Weights of a small segmentation model: decoder widths [32, 64, 64, 64], batches of 64.
Rows from block 4 of the decoder of a small segmentation model, named by matrix and row number. Rows with one number belong to one channel. Each number is 128 + 24 x the weight over its row's rms, rounded and kept within 0 to 255. All counts start at 0. Numbers have three digits each.
Before each channel's rows are labels from the 100 images, of 14976, where the channel reaches its highest value: "top examples" is what is common among them. Only what is clearly more common there than usual is listed. The data: small renderings of single solids in any pose. In brackets: how many of the 100, against the usual share in percent.
# convs0: first 3x3 conv (decoder.decb.0.1.convs.0.weight, 64x64x3x3, each kernel summed), inputs 0-63
# convs1: second 3x3 conv (decoder.decb.0.1.convs.1.weight, 64x64x3x3, transposed, each kernel summed), outputs 0-63

top examples: chain link (28 vs 4.3)
convs0.36:133158113143149141173123084114152128092079098136109112129120121128146131130132113094113107116182117113086090145121083117134148124118130077138147144162086140132126159136110112148144093091133090
convs1.36:108109109149092101111097142153118108136118133149122157114179179120155094144144164149169137120076140122113150104152194112116109138124118145098125116114136122114147126127141127100110123163076147

top examples: cube frame (25 vs 3.8)
convs0.31:151180111133197127120125147186120100164133146151140174108130144115150138135111128113133127139122123103148135124167112135130114155097085117122169134171140165123125085100160113107115122145149117
convs1.31:113090125133117135141103139098114164094161136122107071163121109110156103090132134134081121118140137174129125105083113147125132129160186102119120118095116103115110154146130155158150151148135162

top examples: teal (26 vs 8.2); green (25 vs 8.3)
convs0.62:116088119116176117091093114151136144120145130122122092136148124130118111154175122126113109129118082150125109155108113115102118134083151140093176130162139140065140116103136102091110131106140086
convs1.62:096157122127115154167130141125112106123177108128155105096111145123129159093120119110131123096111127119167174112157139120148102098180097115122127116149110124126176124179110136178131127169121103

top examples: green (31 vs 8.3)
convs0.27:091107112118103104151171119130118125157150109114137142117089100093189119161134127095143141117141130124134107133128125151190106155107092173097153115117107116124104132133144125148132083151171149
convs1.27:125162160107130136103102134123145087094061126148174119154147149142101098135131127136141134135106104144124131123118115120060124129130152087121105129104165151129121120071106145083103133136108121

top examples: cube frame (36 vs 3.8)
convs0.18:124100129140069109148106157101150140114085116131125165129141135143107149103099111118138114101126117097101121128150149133145103099125069126114140108158136112175107125145193147124151128174135099
convs1.18:107103139106136147097096108124095129142180159150134103125121109109108131163108113168123106175124148118075141114118112091117119138126210124114103141128108125107135102119075139126117109142121123

top examples: chain link (33 vs 4.3); cube frame (27 vs 3.8); yellow (26 vs 8.2)
convs0.26:125150144134155148113147132106111129171119103118137105136137181110161117098141100170098146097142145093129108111148157107150118089082163153100091113128108083098103113106099123150153105144126124
convs1.26:120120088166110101113125112082125132099109172128117097159141106138097122109099116155124086147108104141137108141108119130080189106132136088133135143149169113154123132097146106136100122168129153

top examples: grey (28 vs 8.5)
convs0.4:134142165140114100119105112121120159111074123085101159133106141139145135109148146097079104152121183101127131149089128126105122134131092173151174149153118111107152140073123130130107136120137136
convs1.4:109112077132091130108167113103117063093106115147131147142189110130136120090121136124160172121092119113147149113149177107131163128136117127108137103097132139128109139165108122154140132124124099

top examples: torus (33 vs 4.1)
convs0.53:122126139088119107209111173120124143092138098109126105140123118106140129098110119153133153090126098115142094139135123080107115085116181123133115126144121107116111094117155136160138162136130162
convs1.53:167143094140137099071122118177098087142159149136113130139126132112141109121144129095167157127146140120113117147124136132120156137099117132104138133159151167137093177132094102136163070132153140

top examples: black (30 vs 8.6)
convs0.10:142125079112135159140131142116092125081134146138126136120093123114116100130147161119120140149171143086046175134133107121147168113155124127137133127112124115136128077127121113123125132085112173
convs1.10:090075117144125107094122100138163121125116115109140136108185147115096081133131148148111133140119140200165096127137147103141112148140125093116151111092129084120129149122154156136129119119104103

top examples: chain link (27 vs 4.3)
convs0.54:131152117162091111117108126112112126087114074105120106148153147137104110098142135110107091115143153114153110113131135164116093128119157114152163106137077090173150130103107129168126113149079120
convs1.54:154144134133130082112080115134169151107107122186123135128080139127116142124120142153139171123126116149103153157150143103112156149113097128087108125130130108135169110166172109131090107103102154

top examples: white (27 vs 8.3); grey (25 vs 8.5)
convs0.28:165148142163135154140153151106125133165088118109168160103124107123135146144137155099126105160142084102110152142125116178108168138109067151160170153123114146138109141124110138137144127106152105
convs1.28:123108155092146129122173121130177150111141156131153108124120142156134093095095061121098190153146129129157119123175126126154113131119107097117132130117128128135122163110144108095114128171116106

top examples: teal (29 vs 8.2)
convs0.34:128130129137122146119147110079137116154091124120125125140107134138136111067185129127115118137173132120123133089141135175194071150130122158105121152107122138151149142142102101164143147142100125
convs1.34:111146150120118153130082137132134176142183092121130145127118146106147118146120123101096159154129153115118112135119098127110156154117108092120131096160118127168116082123191164119093105151115152

top examples: blue (26 vs 8.1)
convs0.3:115131102141106105120124164183160141119115121120155136105150124139093156129164126121106129104140158112112118163136139177146178141099118170148146116126131145061115114128078177112133125123133120
convs1.3:160123154100149157127136121107133143105149079175085158133132103128138122120151164099109142157138110097097105150155157116123132092132122148121158172118103107145152108157149086170145147108155118

top examples: green (28 vs 8.3)
convs0.12:137123113112140147137120138103125165130151113127130110105077126136126137152128123085097110126106118116156110098165081148159179162109096113167175127063137132153157147126130100116116141158110117
convs1.12:109138102158145111139114123111104151199168103133125132100106084146128116127112120117125134089156116106130128122088101119110125123111125141080131148145114157129145079090129167118114102083173115

top examples: torus (32 vs 4.1)
convs0.59:129117114133119089077148111170163098085106120137116107115138103110090098150105161128107123107118103146118085151155125091117118106119125135140138123160107079118109101195109108140117104141134140
convs1.59:076144102135150162155140180089121190176170105134119161085110140132118129131113103152107131122137136097111153156123131127172175124118137118143139148114123120101129130142129130142089122127135165

top examples: cube frame (26 vs 3.8)
convs0.2:136145134137084110121111121108126121149098078133139129084119135138152142142202140133088130131141085119099109107156119118171121121089096139110171143118150133123120126107110085149110084137159136
convs1.2:133147118112096137120099129136124151192148121092136114112072151117115133194138122116097137102130166111167124120125125184139118148146099138102136108150115152166107132132150171121127106166130114

top examples: cube frame (40 vs 3.8)
convs0.24:146137120136088108126122130166133130145181131163131126091084167159130140124147124120122136118108096130124109119167106157128123118142091094122140096171097123118107130183098099107100091121116173
convs1.24:144130109112076132111139118096109134113090126098128129137134121097125124094136144127150077149111125086137125109111141117139094119116199144139151120128145098146088168076146163135131177145120115

top examples: torus (30 vs 4.1)
convs0.15:172111142099123120140114143164088120118133108104107159115146113174135134077107113139153155138100133104138139097102108092097145127094137098136098176141144130105150136113092121155117134143103185
convs1.15:094186114149098092132106125092112124156107159146119082148120134111116152146154138134148124141161088165122156144143172120137140130155145111167107105115125130133143092100146132127179110121177120

top examples: black (34 vs 8.6)
convs0.17:117116122141122143104135103102129107158123150157148090155114068160080147148122099151119146128083069128154134150106117162131133128152115124127160161097127166120111121118138182111141144108144105
convs1.17:146128154123110143119130162129111134100130097114148130116145145102126112121168180090097116120107168193158145118127128098152147160123108108135145079162126111130097125150137107116182130123118081

top examples: cube frame (26 vs 3.8)
convs0.5:146134097123103076128155121150117137152162094123115122141135109137146110137103168096150124072158118122131130108144212135140106137145160073150125115151125128101142148120111115158153146139107121
convs1.5:137153173098118166127114130140129116121088146139143135126105156109110136123167098122100149155120098118130129166134076126121145093099087171136113150108127159177115127156164151105119105093165131

top examples: red (34 vs 8.8); chain link (27 vs 4.3)
convs0.50:151143122123140138111110136139115108126135110121117105133120167144181103097152096134116144147115143083130126117162143111179104114080128167072123105127117088121111141099114103144127106140092187
convs1.50:085133132166088137133125163093122145138086126140119155133102170152119090110088112141161084125115139167101118134106128120149127151096157154129142133141121132129163159081116118143091174108128149

top examples: chain link (29 vs 4.3)
convs0.47:136138116145118090131091134146147101136105098074174101082131153182104131095117123143151113090089122131130109118124154131134118085152123131143138086109126097157106111113090133114124103146099156
convs1.47:084161106145080131130120141091120131167144136114156168153097176096140109113120124122116126137117153103140176113130103153155097124124137174083157169129133106130151124137116106110136145176107121

top examples: white (28 vs 8.3)
convs0.45:132168173125128171156109110165173122115116149190138128147150100106128116149158104133113119154121121160132120159107091095146141140102159161121129141105150173133104119158108136130134136129173097
convs1.45:131116122170164094145138151130112151150137117077120142100128148149118145098100126121121137130127154089137116120144121182150107146115177125155142114148115075077135129105119112137106150149062121

top examples: chain link (31 vs 4.3)
convs0.7:119163109200089122128127143125143119100187107114115115147150143136131142086098146146101102093129146087131117122161138089151123108148137150139107127120120087137122136097120115121156100120099176
convs1.7:109106116145109143154106109101091122125154150128181139157096164136123147145150075118152139146119101086086129132125152107122128084121155101136135138090118154155118171161136110158119169146147121